{
  "model": "encoder-decoder audio transcriber",
  "dataset": "phrases spoken by 400 fixed synthetic voices",
  "train_examples": 39062,
  "time_shift_ms": 50,
  "n_mels": 40,
  "hop_length": 160,
  "input": "log_mel",
  "spec_augment": false,
  "win_length": 400,
  "tokenizer": "char",
  "vocab_size": 31,
  "encoder_arch": "gmlp",
  "encoder_norm": "layernorm",
  "encoder_mlp_ratio": 6,
  "encoder_layer_scale_init": 0.1,
  "encoder_subsampling": 4,
  "encoder_layers": 8,
  "encoder_width": 192,
  "fusion": "cross_attention",
  "label_smoothing": 0.1,
  "decoder_width": 320,
  "decoder_layers": 6,
  "decoder_norm": "layernorm",
  "decoder_norm_position": "pre",
  "decoder_activation": "quick_gelu",
  "decoder_mlp_ratio": 3,
  "decoder_head_dim": 16,
  "decoder_fused_qkv": true,
  "decoder_bias": "none",
  "decoder_qk_norm": false,
  "decoder_parallel_block": false,
  "decoder_inner_norm": false,
  "decoder_positions": "rope",
  "decoder_cross_attention_every": 1,
  "decoder_tie_embeddings": true,
  "residual_init": "none",
  "optimizer": "muon",
  "muon_scale": "match_rms_adamw",
  "lr": 0.0036,
  "momentum": 0.95,
  "nesterov": true,
  "orthogonalizer": "polar_express",
  "adamw_lr_other_params": 0.002,
  "grad_clip": 3.0,
  "gradient_noise": 0.1,
  "steps": 8700,
  "batch_size": 64,
  "epochs": 14.3,
  "lr_schedule": "step",
  "warmup_steps": 430,
  "weight_decay": 0.1,
  "adamw_weight_decay_other_params": 0
}
Rows from block 3 of the audio encoder of a small encoder-decoder audio transcriber, named by matrix and row number. Rows with one number belong to one neuron. Each number is 128 + 32 x the weight over its row's rms, rounded and kept within 0 to 255. All counts start at 0. Numbers have three digits each.
After each neuron's rows are labels from the 100 clips, of 14976, where the neuron reaches its largest size: "strongest on" is what is common among them. Only what is clearly more common there than usual is listed. The data: phrases spoken by 400 fixed synthetic voices. In brackets: how many of the 100.
# u: gMLP up (value half) (encoder.blocks.3.mixer.u.weight, 576x192), inputs 0-191
# v: gMLP up (gate half) (encoder.blocks.3.mixer.v.weight, 576x192), inputs 0-191
# out: gMLP down (encoder.blocks.3.mixer.out.weight, 192x576, transposed), outputs 0-191

u.512:137096107118117119161151168152136147097106123140214121093142139164169090086156117136126082121153160169153133140115108178148130151087132106138121137185125110168083105184061128173104082217095176152082162117146150109163102169165130156201141136115118105126116111115092112138092092134058109135099105141087100142099141105172102179102131141164080180131134170083144109140109155136084172195124088134091206101084172089100192086129129125132062134138200124118164164115188147176143126141170165154128142153107188053100131123114089087126139157081118146139133093119160103146107116134097101129
v.512:171173101143127081126129077149156205118133089130133151137133092115125141091118115098123116134219151160155140114140129164108116095113135144103173161157159107182107113101146205121117096164134167100112095088127086117162136166098151132184114139171093162170103127109097096153122155129146063150118129133197092191175086135124122101160093090034153169158087110092141137149178202156182142117131137163115112112112163082110080131115034155133114133145128107141091112119105205135145165153104120108142097132137120171123206143137080126101125154085125148141102108185166040111094134153145144143
out.512:116133168106117078101079125118151136070163070118170118094108110139121153165113105145148184159185154151086132170111100156140123093091145145117163145163102125180089102174094116179138116148088148125124169131098083090057086123147121171101157128058076089139181125106073128138153110155069100120140197148151099084057080114138140069179088122142144149127158187139128085138129128115150131196121154181114160150153154063117118220089084099168112152142139102133074125133165092115138121106158126187154167124128148119115180152098118150121170183088136124136126142112131089141153086083165076114
strongest on: /ɑ/ (69); /v/ (44)

u.555:091161057061124052147136086116099069121150138161102131147115090152128148159104077153109052068094142103132135070157101098141123150109085119137080145161125121087133124180105104155152111185134181133159174076105124160074066193178087126095178138098138117149158114097151186091119147136160152147163134129130129146202141121096166132077134115121082172124049129156129106156154139096099103165104134095110155120167068093187113089103145134165168086096104131182069147136101114120214126144098133132095114172126157121166151181154142132078131116168131138120097135111138123127129110105166103146
v.555:108121088135122134106119155107084133124048131109122161078122075169146085142029158090108127065160125139129115092170152117094200119119112063119102193175172152111114154108117123072141169090135111147067120113177066156100076143129119086107121163127134107066123119091165143131151098131105147148131093139093095173144126093171112110140158117199088123147186100138105140153067092131141102170094091123112132169154125178094145145138094161126143077176159179129147145140095096167147109063168087139139115126068128136151104111092133036129140143184169079140125110101158121164175161118122109133
out.555:153113116124151124053099189061104146081133119127135124151139174137173119176188135103151088189183191096154140144149196137134110131120133108106132102139132147133128164143096084202149141106117117085145154140065083137146154112094105066085093198095107104138176110124123105097146129111087169094109116108156113137142123110130098109158144133188095058107135166114138096161160105076144065158164132112159088092137161103121118156078134161165099091074114128150173133118045203115087122137140146171100106121166137147086133093112173186108115106085125141137187153204112128136107134101111073100
strongest on: /ɑ/ (72); /m/ (59); /u/ (43); /j/ (40)

u.308:134125073111091159116106108172112128130115143098128160128145103117105139157118109096138154138124111092097119157103106206254108144157130095111163176175135132120115132174130134120158135131096133217154122059129122132120104067107077155140136076136093098088115097125160153206104135196121110120189126183160186083100159121131097063154072160163139105101154093111145132167142172144173134220105102084121133155077108136094162120117101137134099117156126093107151113118087128092198102136198106140119156100120134100124127182144092099132138106137105178154126086129045172119098115146129118142
v.308:138099162099174143084085100143128153139143175133115161196107108144134088073099147167143175057116080155112116164148183102143129143119148154154164145202140118119164123162114117111129107139109102112165099154146144139093143161110183116203095137049151166116146104165160156116195155129130158121132166158198115136180132194171135186104073142179130144200152146087152106110086128177093161118162164109121157178117136111133141126187088164118141116127170150120172134095176116108149094134152091064078047112107136119122140131144109123076150188127120155096148162124158105201121154169121148137
out.308:121083119168160141148170178120066083145165128115094108129126116113117081078143137127108129092121041155080108125091106165146107146158174059122175099140156134114123125118131125123126200140134105244114179135133142162142146153148155138104097049129148104082056158141174149160177126195088130114124141116135136125170095151125158141093109174145138174143157101145135082108144175137099053114154169182101184124122138179148183090146136095107134109072107158091106184157138151125131171117140106173138157127129098114139170116147123161138128132134159127137105101147116102178209132103157073055
strongest on: /ɑ/ (81); /k/ (72); child-like voice (52); text has "car" (27)

u.121:114116124144071100103135130110166124149101158115160070117118128087144159143133096105170107106079044074105141140130117100125163067091120180124145171115099095083183145168121164169170107068123132076128100099101150119086096076117053152163137134156129138107082115199149111098167136115165107137102136140152152146148208116144137132129084174130103083132155104174200114128170165125153119098108115145207141127116154095142108065129111055119132137121093128101051145125116126125161118169194100153141078185088125088148126087110130124122071100134219108151110087102126146083126105097104123100
v.121:156131166150170145104154142140122135089142151136165112123126118130144140119102177122131130141121078117129184119144117154044141167088142098089102126157136091152102090188154126090188143068150063156106205126112164133134120098148147046187109120145086062060177135172153089158100156136122136170145128090149119143140142146174109139122079178159187134133063081132208160179130075101129176114177169117111094113184145158136148165133112138126160131165125094051103134173129143093118124088131081131133136137143160129180072141141124122115114164083151150195192159132124155129099131181142105151
out.121:139168080086131132091101087112131118099168139157127116136125137147140155088146122095119100133177124177125090122124131098146187183116076085101152155074175143158155132128140109183159119170098137087130130071181171099118184139111124075127100121139128143113130157145178117123102143164126102099114085103129065103206084119150212157120149155186140094102147144106142125178147088133228125190090133151109108135078159169138113112158150125109162115187088146119177109108148088164155137171155116113131102127176127114166152139173066172177104118145174145205172158096160112135114130131194159063
strongest on: /tʃ/ (62); /dʒ/ (41); /ʃ/ (41)

u.560:075135217175121108182130131183155094090114095126088170163083138152084100138085071078156159127188136116149125111097121107142103082172146157142169148149114163136113115128084122125108074110160121175151143105106158123125142153131121076160153157090078076173129117137101154106149089109136199106069123102119166140161122070115147087157083112130113159138166159077091165082095139121120115123139096170170099076175174125074139123092098112085077107129120159139153161129151107172141031085142133177102141145089168108062143140091134174116128084120082169154142105152138133113176131086076126160
v.560:141142141180165156115160139139125167114083125142119104095123144145143132188150089088084162105180132099051103085132140133155129168113147171092130189158153166154066075109092143121157143148164081147148198134163125107123130141156120172130135116131140152131115152159087124131156131120124112117106095115124128093102115083153087096187142069121091123125151091137103077078180127170102131144152078135074095084146170156145074163187157096199077142142169132108106131121149132099194025087158157142131095072062129170109096133105148067080168109123110148171122075080115093170150155130101102123
out.560:134123095103050137130096106095115119102116124130129092093094139166153106110127181171117122097117138121121101135064108097152117115061158157128076099067129133207183148146142123112148155095134146074084158087149167174121109086130160127140151155152134102124132103129127079152121078073181193080145180145131119111146074069097151131119138097121146132176175098174157110194180138177147110120164109057088067159090066104112127170108096157105104124114142112132192155109060121153099085174111135099056161086068166096121155130139164141149146098125138089095152113176104079143142136121094123135
strongest on: /ɑ/ (85); reverberation (67)

u.394:151121099103098142117194157115139126136109050145110166110128151098157112153140160130162099163108135089113070143130168114164164176169161126137140124079129152102143155101139116149062131153146176167120125149148086075126158191148093099024105147155150116103127112158104196104216094072110153124149115097137151115097115149100091143103137136172177135149096072100141103167154066118140145131095131070086054126084084135170120148164139123163132153086095122149086116126114095108123161095111127130169203196130079094140118107118125122129178147133148150097113112160137199098207105161075125144
v.394:141140133091128164069111120148123106203072113181096141148137094185142116092125128180138124115123133085131189093102116121168049102123107165146147166193120122136148135082102159095114115115107146153151091123126095154125162081109195134107143122130116173219094122113168124101149082101056152096109124098123101126125117160129165143114088120155128148111152126125168115172086114125181116113156175106205171066096093141135111125143058107192088166146161147092075129152078086119076058106134167087104116173079155137140161021150117090081136115127137105124120153153119135142124115109094131135
out.394:168100098118210141106150095084136129163119155143127176169163094159147128132150140106090137130188128037087151159138111117114105017150097120178156075086158117062109107108087133062176139118127173054102190113112190082135180127127144164131132144139125083141125106115111161136160101144143121172103142196169116138126131136091138100147114165159086090116165115099128145095122148126126157144117090159109110099161133110040166139145135112077098091186158173131106093116178124087129148101128133110122120134123127141147153087202075149158154159149123114133162141099137126175136181152160200143
strongest on: reverberation (79); /aɪ/ (59); child-like voice (46); /tʃ/ (43)

u.246:116181094152139134133100149120153131110127131154144108127130116079095116085125070092129163133132125183172064183114132071038131119136133132122116173144114045133141095129128125124156099050115125176117176078058101136131085163208075075135173115172074175158134136099124177141106149105174135114109156129149145113115151139100175103095161168124096155124156124146114143173152114113159205062113128126176113135130093135141147108206123147113131174134100155124139140123167145093155127133129164170100077107136110169147093185098137123141105159067189176120115141085185125130184111072141165098
v.246:131168131140050174132102143085100092100101117129159166108151126110130113108147145162126114102141112123105097165168162134118168166111143113167125023135111071128134101122132110152079137123056149122110130130070085146091078094090200100120131129120151126107120115100118112123059162137127110086104096125113135098115111100152125087121148137115131106175151098125089056133135139141098105127099104201154120053113133161137157152116139117091180064088105150121138101114127122096096116098192082153167120128059101108110120122081155142250125131108085180111114123159068067146092143122168140213
out.246:132147086141153184106110102147134130121172112107163060108152090116128158190154119130130149154091126068114147065142156145181121084114158129146128118128084166181140125120113100114034107021146145152139107079110161138161126186104154114142143182195105106105111112085102095105147085101154133111118200141137143144119152113093148114150147125135119135132067131115075108125149154110184148142141205100114091138137156128104097152114126124120080107129153131116119084128130101059178095170146154153167145175115146176155079060129081159115173095172173130169125132121058108086178162137176063118
strongest on: reverberation (72); muffled (low-pass) (29)

u.124:138086111114096141179135119161096133133141138073129119126166100174105138108135128123114120127156098135111160056148075132132123099159127131185165083095158225145077186106118082124142119143160140181156123114107144135146067150065098071144119165102132136109157124112129160086063152115120128123101143155086108145120131071158113137101118128127087057098098074109077106147140101108081073112113101189186135105079094095155092146126188057159123139162110110112162141093128122118143123106107193122123183127245161148128134120185079101182156138155099151124110086110101107115135151074092158095
v.124:164096135105140151153134139114139092109105153134076134201168139117076116217108063105114148136109150140139093119137122121087112122117080175149168186117146107163109147160111123121104120174144166133087145118077160104109085165110131060129069114161107089123123137186153152135103164154167146126123173151144132139143115121104112138148094157146068107140056053119130085140134105166113109056151117144147149095153124095194081129184109088122112116112117140127112133107074180140183191092101066110165176152148095131139156152100151062218154128156101162197127095137101139093201156108146109153
out.124:093119158083132114120138134114103155109127112118173141127139048098089122116109128132134079118160111160096194144099087128146092090156155097115127109125078140150172156158148161076096063153112123098108153130156130124126106149146145117060119153141088096095104167117146105139156125132094187142132095128110125109196085115116111074191098128165105175104107133068128094148124178092159154122081149127145130174112103170129095216111133138099137209096152102125128132090202132126078201120136096045130155150086099126185143135132169143080145124120160198129148105115175120155135249135112137153
strongest on: /ɑ/ (82); reverberation (63); text has "start" (28)

u.376:084146053117189100084168191137108149097131145114117133099133155093126131105163128169129107148128104172152153102112137121111130124133110146110171093189102162177097142163096160127113189115145065239136130138157171146136113070153134125098138124116161137086131140088137142172140161179104107085102117161093147133159117083146071152130116125185166120188123143085139095144159175148142119209164164121133107145130163105116120159113171127117127143103157098077132098122121116095224199126157126189103148079160102123144161177076083148123113147144125075164120064131166187131184099111174129123
v.376:157143135099169133164116116096087132134114096080069110156109157137204098140110195122067136094142082113197103106081177102111145127156106116130134096115171134135103128085133143091179083137130119143140106084131110089133142107173178199148134164109163124166083108186114134160124145130111107126087146155155104161140124062117142075082155128138126046156129137107152170111097114143128144103116156107080164221109171094107168121172088119125115106159106111131126138148150178141206072105163145156119102175087135110114146117128135158144091173125080163093103213134129159177106142221142166105
out.376:091157149142152141157073213129140121090094103116127119111146124175122132188099133127165131114138092127089175148089081141123137151138119112141165150160135103149098095139089157168100166068143087204133158090176111181126110091186092077100149109126115148169095164078120140165131148171083103134117154150082144140091103083168099125144147074119116116143142139121100065121123139126120071212114056119135188148092177148114140129113160136095160120159198195087068098114162088130220146079097141151097142174122127089121124105145116127178145127142140139134156148171140117167162174074137118074
strongest on: /ɑ/ (95); /ɹ/ (93); /b/ (84); /oʊ/ (81)